Weights of a small multi-label image tagger: 32-pixel images.
Rows from block 3 of a small multi-label image tagger, named by matrix and row number. Rows with one number belong to one neuron. Each number is 50 + 12 x the weight over its row's rms, rounded and kept within 0 to 99. All counts start at 0.
After each neuron's rows are labels from the 100 images, of 14976, where the neuron reaches its highest value: "colour at peak" is the nearest of a few named colours to the mean colour under the peak. Only what is clearly more common there than usual is listed. The data: rendered solids tumbling over patterned floors. In brackets: how many of the 100.
# fc1: MLP up (model.blocks.3.mlp.fc1.weight, 512x128), inputs 0-127
# fc2: MLP down (model.blocks.3.mlp.fc2.weight, 128x512, transposed), outputs 0-127

fc1.361:34 60 60 57 59 45 71 57 67 50 44 40 58 66 36 34 36 72 50 42 48 37 53 51 81 66 45 68 58 44 50 48 73 63 49 56 38 61 64 37 41 57 39 63 43 50 41 73 44 41 46 53 58 37 70 41 47 44 38 27 47 49 33 33 35 47 25 49 62 56 54 51 47 58 39 28 44 60 54 65 68 41 63 51 49 56 41 35 45 55 55 38 59 45 56 47 56 58 46 31 50 55 60 55 24 78 48 41 40 53 31 24 48 48 44 48 34 69 41 54 42 66 69 69 34 59 46 42
fc2.361:56 74 46 42 48 57 34 55 51 58 37 39 57 31 42 32 59 31 53 52 53 39 54 60 59 59 68 51 47 58 38 56 42 27 58 42 57 39 49 37 51 61 44 26 61 55 86 38 54 64 29 29 46 39 48 47 44 30 55 50 70 32 52 47 67 53 70 48 29 43 47 42 35 25 45 59 62 69 84 71 57 44 42 44 63 59 54 61 56 44 49 49 55 48 70 59 53 34 42 43 38 57 45 46 60 77 47 41 55 42 53 53 31 55 39 66 62 57 63 59 52 51 53 60 47 47 72 57
colour at peak: white (46); pink (41)

fc1.336:63 48 63 46 33 65 76 53 56 44 45 56 55 43 50 31 72 51 56 40 49 51 21 54 67 48 50 40 70 57 47 39 49 42 77 72 72 56 74 49 65 42 29 34 50 67 66 58 48 48 49 64 47 53 64 57 37 60 50 74 45 51 43 43 72 43 43 45 45 59 62 62 52 59 57 53 51 29 50 63 58 52 51 89 57 45 60 47 48 36 77 27 45 49 43 48 41 37 51 42 59 66 53 49 69 40 56 64 51 44 45 46 63 38 46 54 46 76 42 52 55 58 54 48 70 44 36 55
fc2.336:64 69 51 50 54 54 81 53 57 32 52 41 45 40 58 48 49 21 53 51 39 37 53 45 50 41 52 67 37 75 53 48 52 60 75 59 55 43 34 52 48 25 41 37 62 51 66 40 46 48 47 53 46 66 46 66 65 55 08 46 54 36 67 43 73 72 42 67 54 42 41 68 37 43 47 51 50 59 57 63 46 42 61 47 43 29 60 54 54 42 56 43 53 60 42 65 50 57 59 38 54 56 34 52 45 37 75 44 47 34 42 71 47 50 27 45 67 35 48 76 45 52 43 48 40 45 40 59
colour at peak: brown (49)

fc1.500:60 53 45 53 86 64 05 44 43 47 58 48 46 51 59 41 43 70 53 43 49 52 40 59 23 60 50 46 63 65 58 42 40 45 61 45 44 49 48 48 59 45 53 66 49 65 44 55 44 53 50 47 54 52 46 58 49 78 51 82 51 47 71 49 56 35 81 59 54 56 55 44 44 32 48 40 33 41 48 71 52 58 48 81 50 41 58 48 63 45 91 37 49 42 62 48 40 53 34 46 49 62 45 57 17 38 48 51 46 54 52 27 58 41 51 57 48 44 49 55 59 47 48 49 47 42 57 50
fc2.500:36 49 51 54 50 55 57 39 47 32 59 60 56 46 44 59 64 65 55 61 43 30 29 44 07 47 47 45 44 54 43 38 71 64 70 54 39 43 50 59 58 49 37 54 43 46 49 48 59 36 51 41 23 58 47 37 26 53 53 59 44 33 59 56 65 61 66 55 49 42 56 75 51 50 67 18 51 46 50 48 28 35 43 38 58 31 41 62 47 33 81 37 51 52 49 46 54 55 50 42 56 45 43 47 83 73 50 46 55 36 47 39 57 54 28 47 58 59 30 48 38 60 53 56 57 67 44 51
colour at peak: green (76)

fc1.188:49 73 52 50 83 42 58 57 45 57 45 65 34 38 41 69 60 44 72 44 45 55 67 46 65 51 55 50 47 59 42 59 66 66 36 52 50 43 44 74 46 47 28 21 56 64 44 46 45 44 38 51 42 50 51 53 86 51 33 33 39 63 64 42 42 40 44 56 69 53 41 37 23 60 43 52 46 61 37 40 56 46 58 32 52 52 60 35 40 76 38 35 38 45 59 69 41 54 60 39 64 51 42 56 19 34 58 44 45 47 62 53 73 51 43 49 49 50 42 63 45 47 59 47 61 37 39 51
fc2.188:42 40 47 54 62 38 34 41 53 51 40 45 58 44 70 30 40 64 51 39 55 39 63 46 46 52 36 53 58 60 65 69 47 37 50 62 44 56 49 49 47 67 68 71 55 44 60 72 50 71 61 54 36 47 49 51 33 52 65 82 51 40 45 65 35 47 59 45 26 46 52 62 61 57 49 61 58 69 50 64 51 31 48 63 44 47 32 34 55 19 61 45 52 56 46 68 51 53 46 60 33 62 44 59 80 67 40 48 46 22 30 47 35 50 55 54 64 51 47 30 37 71 43 62 39 66 46 40
colour at peak: green (26)

fc1.182:56 38 65 71 61 60 29 64 60 43 50 42 54 43 42 54 46 57 52 45 50 52 62 65 83 61 43 50 48 58 58 37 41 49 69 16 57 54 49 44 51 69 75 41 50 49 56 41 54 53 55 57 76 48 63 61 33 29 68 50 55 31 59 52 47 66 69 49 45 53 58 50 48 67 56 35 54 73 43 69 58 49 62 50 65 49 32 40 40 14 61 52 44 27 34 38 62 41 57 50 48 40 58 49 84 64 49 52 54 54 60 63 59 41 42 47 43 51 56 62 59 66 64 55 60 49 48 45
fc2.182:25 68 34 40 39 60 73 56 54 40 64 58 38 49 72 64 47 30 58 47 55 56 47 41 24 55 64 57 58 48 38 37 49 60 36 75 40 47 44 47 34 34 33 59 52 59 48 69 55 47 33 52 55 67 42 36 64 69 36 65 39 50 49 35 61 41 33 45 46 41 37 38 42 47 61 32 42 39 55 27 51 44 42 40 39 49 53 63 62 85 38 51 50 77 56 35 47 50 49 45 51 44 39 38 18 40 65 58 36 45 58 46 42 63 37 54 48 39 63 41 50 33 47 42 60 40 52 46
colour at peak: purple (46)

fc1.185:71 72 46 53 41 33 71 21 52 55 60 44 32 42 58 41 61 52 38 32 54 40 55 53 51 74 47 45 69 67 28 50 41 38 48 44 61 56 54 38 25 54 62 48 52 65 58 48 36 48 65 60 48 51 41 57 53 57 35 58 44 63 35 59 38 60 61 60 61 52 42 51 67 50 31 68 66 36 47 54 45 53 48 38 29 73 36 43 31 50 49 40 54 44 53 27 43 45 45 61 42 21 52 50 46 59 46 40 32 61 44 28 65 33 64 61 48 57 25 42 35 61 50 62 36 36 58 58
fc2.185:42 43 50 56 47 46 43 47 63 44 50 44 54 54 61 55 43 51 62 76 48 57 55 44 48 46 49 54 60 39 77 58 56 53 40 47 35 36 39 62 47 41 44 55 46 39 36 36 41 51 53 63 54 63 32 42 29 51 52 43 56 34 49 28 51 43 34 73 53 34 68 53 26 28 61 49 23 61 55 50 70 60 46 59 66 31 66 73 46 42 40 31 52 63 41 27 45 55 68 63 46 85 33 42 44 56 49 39 35 54 42 40 45 50 36 53 30 47 58 66 58 44 59 46 38 77 29 41
colour at peak: black (35)

fc1.448:40 61 58 36 63 70 49 68 48 48 48 52 59 43 46 74 34 54 41 49 36 57 54 35 56 60 38 47 62 53 39 65 48 43 56 69 58 40 73 64 36 55 57 55 41 75 36 61 48 69 77 60 69 66 60 40 69 53 53 53 57 72 43 49 41 49 62 52 47 56 55 81 72 56 45 41 45 55 62 56 66 60 46 52 39 61 79 65 52 52 63 38 41 66 29 57 32 50 48 66 68 54 57 47 61 65 43 61 52 63 63 46 40 47 44 46 66 60 41 46 48 30 33 72 41 58 38 38
fc2.448:41 36 56 49 41 42 57 36 41 52 33 57 57 43 60 38 36 44 45 67 55 37 49 68 40 57 48 42 44 43 71 35 54 68 58 58 42 60 84 39 45 57 55 28 53 42 44 53 40 49 77 64 47 55 42 45 75 45 59 50 41 54 22 41 47 37 39 50 47 41 48 66 57 56 51 67 27 31 45 51 44 49 67 59 44 52 42 52 68 57 39 16 68 40 42 27 59 41 35 47 51 54 39 67 55 53 54 67 56 56 36 35 33 33 36 39 40 63 39 46 53 37 71 43 62 37 35 57
colour at peak: white (45)

fc1.394:59 46 39 47 51 50 55 61 64 46 39 67 44 45 63 53 57 51 42 68 34 79 51 44 30 53 41 52 68 52 55 39 63 49 43 59 36 43 66 33 53 64 43 61 42 40 42 59 47 57 64 47 23 41 61 29 52 40 53 73 39 50 63 55 48 36 49 54 73 62 39 46 62 42 78 59 39 63 37 36 26 41 49 42 53 46 56 39 65 49 60 36 46 62 45 46 35 60 22 64 58 53 53 55 62 44 68 45 39 46 36 44 35 56 47 26 58 71 60 36 52 20 63 45 65 74 50 52
fc2.394:51 50 47 50 50 32 45 31 54 55 48 52 46 59 24 45 56 58 60 66 37 43 48 35 62 40 49 25 47 57 59 52 55 28 41 78 75 38 39 62 56 20 54 41 42 52 37 62 63 66 42 57 39 66 56 68 44 54 25 34 48 68 49 44 47 75 55 48 47 50 30 47 53 34 28 61 55 59 68 50 57 46 59 39 47 81 43 51 53 23 39 47 49 52 35 44 28 63 40 64 49 52 63 63 41 57 46 59 57 47 56 37 48 29 45 53 45 55 64 41 43 40 64 40 51 41 73 52
colour at peak: purple (25)

fc1.270:45 35 48 39 53 61 42 53 41 62 73 43 50 49 57 61 59 58 67 48 43 67 28 38 53 42 60 55 65 33 28 69 61 40 52 58 46 37 67 74 45 32 32 72 48 43 70 59 59 51 62 40 68 53 50 26 37 73 41 32 49 46 33 48 36 58 40 43 46 64 53 42 58 59 49 60 33 54 70 52 53 64 68 82 41 69 62 52 69 42 77 45 46 67 53 56 57 48 42 64 48 39 62 57 31 55 37 53 54 48 47 54 48 49 54 41 50 50 45 63 79 56 54 41 48 46 34 65
fc2.270:56 57 41 52 58 54 63 48 47 53 38 55 46 36 46 32 73 46 61 51 45 44 33 57 54 61 65 52 47 54 53 10 51 56 31 53 35 46 49 44 57 60 36 37 40 44 48 65 50 54 43 71 51 41 32 64 40 26 47 46 63 46 36 31 82 45 50 34 52 42 53 44 72 50 47 39 54 69 39 55 68 52 21 46 55 52 57 47 68 48 37 25 45 37 52 51 46 63 42 52 52 35 50 38 34 83 54 54 57 43 45 35 42 56 30 45 61 57 57 43 57 41 59 44 49 68 83 38
colour at peak: pink (56)

fc1.33:64 41 28 62 51 42 04 52 53 45 61 56 40 57 42 65 31 30 42 41 59 68 24 64 50 50 42 44 50 88 40 48 38 35 34 53 45 65 57 45 52 36 48 47 48 46 36 56 51 61 72 41 48 45 39 34 66 45 50 82 43 29 51 47 52 32 50 61 48 54 62 41 65 56 42 39 55 52 44 52 45 62 46 64 36 54 30 62 46 46 52 55 67 44 30 50 62 50 32 60 39 38 48 36 53 50 47 48 45 51 72 35 55 47 35 50 48 50 50 54 48 22 56 49 57 70 59 41
fc2.33:35 47 31 43 51 37 96 58 58 61 61 39 27 50 48 48 63 39 43 59 43 34 56 40 65 37 48 61 44 33 52 43 58 66 42 45 34 41 55 52 55 53 53 20 61 63 57 55 50 46 49 62 46 71 56 59 48 53 48 26 61 56 63 54 56 41 48 34 46 49 47 55 39 23 59 27 66 64 67 43 65 52 58 48 57 50 58 66 37 40 41 67 45 52 46 48 35 48 66 57 27 50 65 40 52 71 47 53 66 82 24 57 42 60 34 46 46 40 51 55 59 46 52 49 50 40 51 65
colour at peak: green (72)

fc1.194:38 46 58 43 77 51 40 39 59 59 27 60 56 44 35 51 66 68 47 53 52 54 47 52 41 57 46 43 52 44 56 60 54 57 17 27 48 59 53 58 29 63 58 61 48 59 53 42 53 45 57 55 31 52 47 47 58 42 54 29 45 74 52 66 32 61 60 40 76 34 49 30 67 41 67 55 57 45 57 46 61 55 64 28 60 45 56 52 44 65 33 88 45 53 57 54 54 63 47 50 72 37 52 50 31 62 56 47 36 76 59 54 54 56 38 52 79 66 61 51 53 36 49 49 41 67 65 53
fc2.194:60 58 20 52 26 51 62 47 52 34 68 46 42 68 58 54 25 45 45 55 38 48 55 39 58 35 43 66 57 67 59 75 37 46 56 66 63 41 50 42 25 35 38 45 60 33 51 57 58 51 47 66 40 59 53 59 37 45 44 60 60 49 50 54 73 42 32 36 51 41 42 67 37 63 56 37 46 55 43 60 57 55 60 85 46 54 48 38 41 42 65 30 46 47 34 53 37 49 42 62 22 67 42 51 75 37 65 37 43 38 37 60 49 53 50 66 33 64 54 67 53 61 54 57 55 35 40 57
colour at peak: green (44)

fc1.104:55 69 57 55 43 60 45 54 49 40 40 30 40 64 58 27 67 42 36 38 30 51 74 48 55 55 57 66 54 56 37 38 59 56 61 58 44 26 67 52 40 59 65 54 60 67 63 47 26 46 47 35 88 48 44 39 66 60 37 39 52 62 42 47 55 49 45 48 53 58 61 41 61 55 50 62 49 70 66 28 59 73 50 45 54 56 47 84 67 54 40 64 36 42 43 48 44 36 40 50 48 62 49 59 43 51 49 37 26 45 62 37 45 64 62 45 53 75 52 60 41 69 42 28 56 47 61 42
fc2.104:37 53 59 52 46 47 38 58 48 50 61 62 87 46 68 50 32 42 70 34 48 43 48 66 41 69 60 75 71 35 65 35 62 70 54 51 34 41 48 44 48 49 48 38 43 57 26 56 35 60 49 60 64 45 62 39 54 27 65 61 47 47 46 32 50 45 42 59 48 38 46 61 63 63 41 52 19 27 31 41 53 45 40 60 41 38 61 47 59 55 63 43 56 51 58 52 63 73 37 37 65 65 54 55 40 48 51 59 56 31 45 49 27 38 27 35 49 46 47 68 56 63 60 31 46 48 44 51
colour at peak: black (34)

fc1.157:65 45 55 63 52 51 17 49 46 54 56 51 47 53 47 39 46 75 46 42 62 51 52 55 78 43 45 51 41 33 48 61 43 45 60 42 44 45 45 50 55 49 29 42 49 48 53 52 51 54 57 51 50 31 37 59 73 70 49 61 52 55 39 53 74 36 67 44 41 61 51 44 61 37 45 91 40 61 56 55 43 49 51 38 49 64 39 48 55 48 99 31 49 53 47 54 41 51 44 34 37 57 41 50 22 51 54 55 35 43 42 54 34 43 58 58 60 49 50 50 49 57 66 47 48 65 58 54
fc2.157:29 51 67 49 37 42 67 53 55 34 46 49 36 46 41 71 70 36 56 41 45 46 40 50 99 46 54 61 54 48 50 51 75 57 42 55 37 41 63 49 75 42 84 56 47 63 35 44 49 35 49 56 62 71 53 39 54 41 53 59 52 51 52 56 56 72 36 61 41 46 47 65 56 43 52 35 65 52 48 39 41 55 64 25 48 36 51 58 40 34 32 59 35 42 48 47 59 53 51 59 59 54 55 57 27 57 63 50 64 51 59 53 54 51 27 41 37 43 42 56 32 52 50 59 50 49 37 47
colour at peak: purple (34)

fc1.126:54 21 54 55 40 49 63 47 49 28 52 60 46 39 39 65 55 40 55 54 46 47 39 26 38 49 46 49 54 50 49 19 58 56 56 71 24 32 45 36 34 48 65 49 53 49 62 65 50 49 44 30 53 54 57 42 42 72 40 83 27 65 43 42 34 41 84 61 47 67 42 50 41 34 50 45 50 63 46 56 50 41 40 37 43 52 58 54 52 45 53 47 37 48 40 57 58 57 58 33 47 73 62 52 53 67 31 60 62 48 37 61 56 47 28 53 51 68 37 32 65 46 63 60 52 64 35 60
fc2.126:66 57 49 38 60 35 53 46 26 58 53 43 59 59 45 49 59 47 60 55 61 62 53 50 64 86 32 55 31 53 69 36 22 37 36 52 64 56 63 51 31 55 53 51 46 43 42 11 60 58 57 65 55 51 67 74 27 45 46 26 58 40 64 54 40 63 37 64 47 51 53 55 35 66 38 45 51 35 59 70 47 55 50 38 64 51 43 52 58 46 58 57 55 52 63 38 41 52 51 42 40 49 61 54 49 24 42 38 35 51 55 43 44 17 52 56 50 61 62 47 31 42 59 30 47 51 43 57
colour at peak: green (31)

fc1.68:40 62 54 49 51 59 52 64 48 67 33 54 73 63 53 60 39 55 62 62 45 72 52 69 64 50 50 73 35 38 50 52 31 51 52 47 56 59 43 48 49 43 47 57 59 60 65 68 50 43 50 80 66 53 50 51 53 34 48 52 53 66 60 52 49 54 58 48 74 53 77 49 49 32 31 55 24 21 56 18 54 59 50 55 24 45 54 39 61 49 42 56 58 34 55 41 48 55 45 53 47 62 30 47 56 47 76 71 39 32 54 44 55 49 32 79 45 60 36 61 43 59 38 42 62 53 53 63
fc2.68:54 56 55 60 44 27 43 47 51 48 44 40 63 41 63 64 39 45 54 56 63 38 43 57 58 41 48 39 64 43 48 82 64 35 65 65 60 35 47 39 61 44 59 61 46 60 54 77 60 63 42 41 62 45 50 53 61 28 33 32 62 30 41 36 42 39 58 36 35 58 45 44 28 44 58 49 56 48 49 44 53 49 65 53 45 52 56 71 45 67 63 76 72 54 78 42 28 56 42 41 59 38 65 60 46 60 61 21 33 56 65 57 43 61 42 37 63 58 59 57 59 52 69 53 33 54 39 33
colour at peak: brown (58)

fc1.246:65 43 66 62 36 45 18 46 55 47 57 55 58 52 57 34 50 68 51 39 53 52 55 46 99 50 48 57 55 46 62 58 36 45 67 43 37 55 49 49 51 55 30 43 48 50 52 54 42 44 48 37 46 40 35 53 77 50 55 38 52 60 57 45 60 23 56 65 56 58 56 61 49 40 43 99 31 60 50 60 53 52 47 42 52 60 52 51 48 44 80 17 51 39 52 50 48 46 49 44 48 54 49 41 66 47 52 50 45 27 42 49 53 41 50 47 38 47 48 49 44 54 64 37 43 45 39 42
fc2.246:51 46 44 52 54 57 52 61 49 34 51 58 45 36 50 50 65 49 63 40 62 53 38 54 96 50 49 65 56 55 53 66 77 58 65 55 31 49 67 49 64 51 87 44 43 55 37 62 58 34 53 60 62 65 45 39 39 57 60 78 50 44 55 57 87 52 70 45 47 58 54 65 57 32 58 79 53 60 59 45 51 49 51 41 43 31 40 53 40 20 36 62 47 46 52 65 51 45 48 49 37 39 35 48 51 58 53 49 58 54 57 50 52 58 35 41 41 43 37 57 42 57 47 68 66 57 33 49
colour at peak: purple (46)

fc1.310:54 53 42 53 68 76 50 50 49 45 68 42 44 60 52 44 63 46 62 35 70 64 46 66 46 50 43 67 67 69 67 49 60 58 49 72 67 58 68 57 51 55 48 64 26 53 55 31 31 42 42 61 53 36 52 53 48 42 45 48 35 73 59 47 61 68 48 67 54 56 43 43 65 56 70 44 48 61 55 54 60 45 45 44 52 58 50 45 47 44 71 45 53 44 46 64 31 55 45 38 42 48 44 35 65 59 47 53 73 65 35 75 48 74 45 23 38 83 60 51 27 53 55 72 35 64 44 43
fc2.310:47 43 45 67 50 45 42 52 58 43 59 58 45 50 47 52 46 51 53 70 47 54 52 40 42 46 63 45 49 44 33 57 56 70 66 37 39 27 42 39 54 41 40 60 71 44 55 65 51 53 59 41 47 67 69 50 60 59 63 42 66 59 50 71 45 46 44 48 55 57 57 63 46 42 38 54 33 62 52 47 15 59 52 58 32 49 59 64 51 51 36 46 34 57 62 53 50 58 68 34 65 51 68 72 37 60 48 35 36 49 83 38 34 35 53 79 48 23 61 41 62 45 43 61 81 22 49 49
colour at peak: white (27)

fc1.468:51 53 42 55 78 63 10 47 43 62 60 45 44 51 62 36 42 67 51 53 49 47 36 60 37 55 50 42 51 62 50 45 47 36 50 49 45 41 46 56 59 51 53 55 55 69 44 58 43 55 43 50 58 48 52 64 51 78 53 85 58 47 69 55 62 39 77 54 63 47 51 42 48 41 55 46 33 42 32 73 59 50 45 89 50 49 57 48 58 45 89 45 47 46 52 55 46 51 37 32 60 57 50 51 24 31 44 66 40 55 58 15 42 43 50 59 44 47 48 54 54 37 37 43 49 54 52 58
fc2.468:50 55 46 60 52 64 51 35 48 33 61 65 50 56 54 49 53 72 59 59 45 39 43 49 01 49 45 52 43 57 44 38 62 54 74 49 38 43 47 40 61 43 29 64 47 55 50 50 64 41 46 37 19 58 46 37 34 49 68 68 52 42 63 56 55 40 66 58 53 44 51 68 56 49 62 16 46 60 52 56 31 45 30 41 53 39 48 57 47 45 94 38 53 51 46 42 48 51 44 37 60 44 34 50 72 64 56 47 50 30 44 35 48 60 30 51 51 53 39 42 45 53 55 68 51 64 42 54
colour at peak: green (52)

fc1.242:66 63 52 70 65 47 43 39 69 70 56 64 65 48 61 55 68 88 54 67 60 59 61 31 56 39 63 37 48 70 29 48 60 67 67 49 52 49 68 63 61 52 39 54 33 48 68 43 33 27 40 74 45 58 70 51 49 37 60 61 49 57 57 54 49 37 66 41 53 46 50 43 49 60 42 41 46 50 51 44 45 60 54 50 33 65 53 63 65 49 30 49 53 50 49 59 36 44 59 35 63 36 47 40 52 59 58 66 63 28 37 59 76 37 62 60 50 31 42 61 72 63 60 46 52 55 52 40
fc2.242:42 55 49 36 29 60 52 35 53 66 70 53 61 58 43 38 59 44 44 46 53 37 28 83 65 59 50 55 80 52 42 60 49 54 37 46 50 57 59 42 52 62 42 42 23 44 52 65 73 78 50 54 57 36 43 37 31 67 31 53 50 44 62 44 44 56 21 48 39 47 44 44 55 52 37 55 66 46 56 56 44 59 24 73 40 25 59 60 49 62 54 41 36 42 60 49 64 37 40 42 52 52 54 48 48 35 68 54 52 47 32 50 43 75 58 58 76 67 46 42 49 50 38 53 43 53 58 64
colour at peak: green (25)

fc1.284:44 52 55 57 53 24 45 49 49 52 67 64 52 58 83 25 42 65 34 60 43 44 63 48 63 44 32 56 49 23 41 26 42 29 32 61 19 43 42 55 31 47 44 74 48 64 57 44 44 58 69 57 58 66 29 49 72 58 51 50 42 51 73 40 74 37 21 46 50 62 47 43 57 50 49 45 45 60 51 47 52 30 63 54 67 65 56 53 59 48 55 44 47 64 50 56 61 64 59 44 57 62 50 47 57 28 40 62 64 45 35 70 49 53 52 56 56 72 40 50 49 47 45 47 60 51 62 54
fc2.284:45 52 30 46 38 48 54 48 42 48 49 55 66 51 62 62 68 67 65 51 37 63 43 72 45 34 57 60 51 32 62 46 47 47 45 76 63 60 35 41 60 51 41 22 53 50 20 48 64 39 44 58 89 53 45 39 68 48 42 38 44 34 32 39 84 45 73 51 67 25 50 55 57 56 56 57 47 51 55 38 53 46 42 42 32 49 61 43 60 71 52 44 59 43 56 52 43 43 46 57 56 43 23 68 71 46 58 48 58 39 39 58 32 54 44 50 53 41 59 44 42 42 33 43 60 51 45 34
colour at peak: brown (63)

fc1.96:57 43 51 56 48 73 49 56 60 58 45 47 39 44 48 44 60 51 50 71 47 43 49 60 39 72 63 37 41 41 53 39 55 44 59 50 55 63 52 63 55 77 41 65 47 51 49 26 27 73 53 45 26 33 52 31 37 57 73 55 36 62 48 33 35 31 45 46 44 44 47 45 16 49 65 43 63 31 45 53 31 60 59 50 54 38 35 62 79 31 57 49 78 49 44 54 65 48 49 51 59 60 45 55 54 57 55 59 31 47 66 53 35 55 81 56 53 56 46 34 29 50 55 65 49 51 46 59
fc2.96:41 43 58 48 35 54 50 45 41 45 50 52 35 61 41 58 47 49 46 63 57 63 48 41 55 54 47 43 45 38 37 33 49 45 25 38 63 43 41 42 61 54 47 31 52 43 40 53 48 72 59 42 52 45 53 53 56 35 43 77 43 59 58 41 38 46 52 48 75 67 37 52 27 55 68 65 63 65 60 63 73 50 69 43 52 60 63 68 54 54 69 55 18 27 47 45 33 44 52 92 60 57 62 54 45 69 52 59 54 36 32 48 50 60 51 28 27 44 47 59 73 52 64 57 50 34 42 48
colour at peak: brown (71)

fc1.509:52 73 23 61 55 26 34 45 37 53 31 21 86 57 65 46 30 37 56 38 39 39 50 56 49 46 35 53 65 55 33 47 64 64 40 53 78 50 42 66 74 59 51 44 55 46 61 40 46 46 55 39 57 52 39 51 54 43 34 42 58 29 71 49 54 51 24 52 51 46 47 28 45 36 42 63 44 63 63 48 50 58 41 47 25 53 59 51 41 47 48 62 52 47 38 32 47 60 59 50 47 46 59 62 58 49 47 42 49 54 40 42 50 35 69 66 57 41 55 38 55 36 64 40 55 30 40 24
fc2.509:48 50 49 47 43 42 52 66 44 62 46 41 48 79 38 47 66 57 41 62 48 57 46 36 51 47 64 33 30 72 36 31 73 56 65 60 36 50 47 45 61 57 37 42 63 50 37 32 55 42 63 55 49 54 75 44 42 40 40 30 60 46 45 38 45 48 52 55 61 39 24 63 44 48 31 66 61 40 42 52 40 30 61 53 62 53 46 39 39 56 72 69 64 56 51 42 28 45 67 53 54 69 40 40 41 31 61 46 31 45 67 33 64 62 56 32 48 32 55 75 44 58 39 53 63 46 62 72
colour at peak: black (54)

fc1.255:39 61 59 49 47 56 39 71 61 62 63 60 63 67 58 64 50 51 33 57 65 86 71 57 54 66 58 46 51 61 47 50 60 53 44 71 65 82 57 64 59 52 35 52 22 28 50 82 53 34 39 47 50 76 47 61 54 46 60 40 64 41 44 51 57 44 51 46 64 56 32 55 34 61 38 43 39 35 39 66 46 46 35 46 30 47 59 39 47 37 43 39 56 63 63 68 33 70 67 41 35 42 44 57 50 50 43 40 42 68 47 43 62 62 54 46 47 40 51 46 36 59 62 48 44 53 53 57
fc2.255:37 46 48 47 55 40 63 50 44 51 53 49 65 61 37 42 39 48 57 60 54 69 55 26 54 56 37 38 55 45 35 16 37 57 38 44 43 46 40 45 23 45 32 51 56 54 52 47 49 70 50 35 20 28 35 49 50 30 60 37 61 50 44 33 64 73 55 57 63 50 54 65 58 38 59 57 48 62 48 76 43 65 47 50 58 35 69 36 53 47 55 33 39 62 24 45 53 57 48 50 48 53 23 54 40 45 67 44 68 62 41 38 68 56 36 46 32 56 35 43 60 62 47 31 45 65 46 35
colour at peak: pink (39)

fc1.340:47 46 57 39 49 61 13 42 59 35 41 39 55 52 36 25 42 60 72 39 54 60 46 36 45 57 31 52 41 59 63 65 51 44 46 71 67 59 55 29 50 34 56 36 41 44 39 43 51 40 73 46 66 55 44 34 67 47 37 44 40 46 33 50 57 66 40 43 52 57 48 50 49 49 46 37 42 60 46 73 47 45 58 54 81 47 45 46 49 73 48 58 54 50 33 60 42 70 30 39 55 58 34 46 61 58 38 40 38 84 61 43 63 50 64 36 48 44 70 52 40 50 60 53 28 50 28 61
fc2.340:26 55 36 56 47 58 43 38 54 69 53 52 53 44 53 74 43 36 40 53 53 59 48 55 41 54 63 52 43 44 52 66 73 60 69 25 42 38 61 42 37 53 22 66 44 66 60 59 58 58 44 51 63 39 49 67 55 47 60 40 59 58 52 35 62 36 46 50 30 49 57 53 49 42 46 52 69 30 38 54 58 71 53 61 43 62 38 64 39 20 44 40 54 60 30 41 54 49 46 50 57 54 69 45 38 43 58 69 51 27 40 56 36 62 45 57 66 64 15 42 52 64 38 53 71 41 68 65
colour at peak: pink (37)

fc1.57:47 53 57 65 35 45 49 58 72 38 43 51 34 52 34 40 49 55 52 53 34 61 54 45 33 64 52 53 78 24 45 31 57 44 48 55 47 44 57 35 36 50 36 49 61 54 45 69 34 42 44 33 46 51 75 51 56 60 39 48 42 71 65 54 44 53 46 11 45 51 62 73 56 44 61 46 68 34 64 65 53 35 52 56 60 38 63 63 58 54 47 43 52 52 45 57 52 40 40 28 59 54 48 30 43 48 27 35 14 45 52 40 40 63 40 33 50 57 63 72 68 62 56 51 49 57 58 37
fc2.57:38 68 31 55 53 66 49 43 37 29 50 81 62 32 57 36 38 72 47 79 35 64 34 40 56 46 35 51 57 42 59 36 57 18 49 53 46 31 51 62 39 62 24 29 74 58 39 39 64 49 38 47 57 39 50 51 70 41 34 62 50 74 47 43 49 43 57 47 40 46 47 58 56 54 39 72 54 67 66 50 52 56 60 39 44 74 42 47 38 55 41 62 43 46 49 57 50 48 67 60 49 73 31 57 52 68 44 44 29 49 56 39 51 58 63 55 53 59 36 56 35 54 53 57 50 52 47 61
colour at peak: white (38)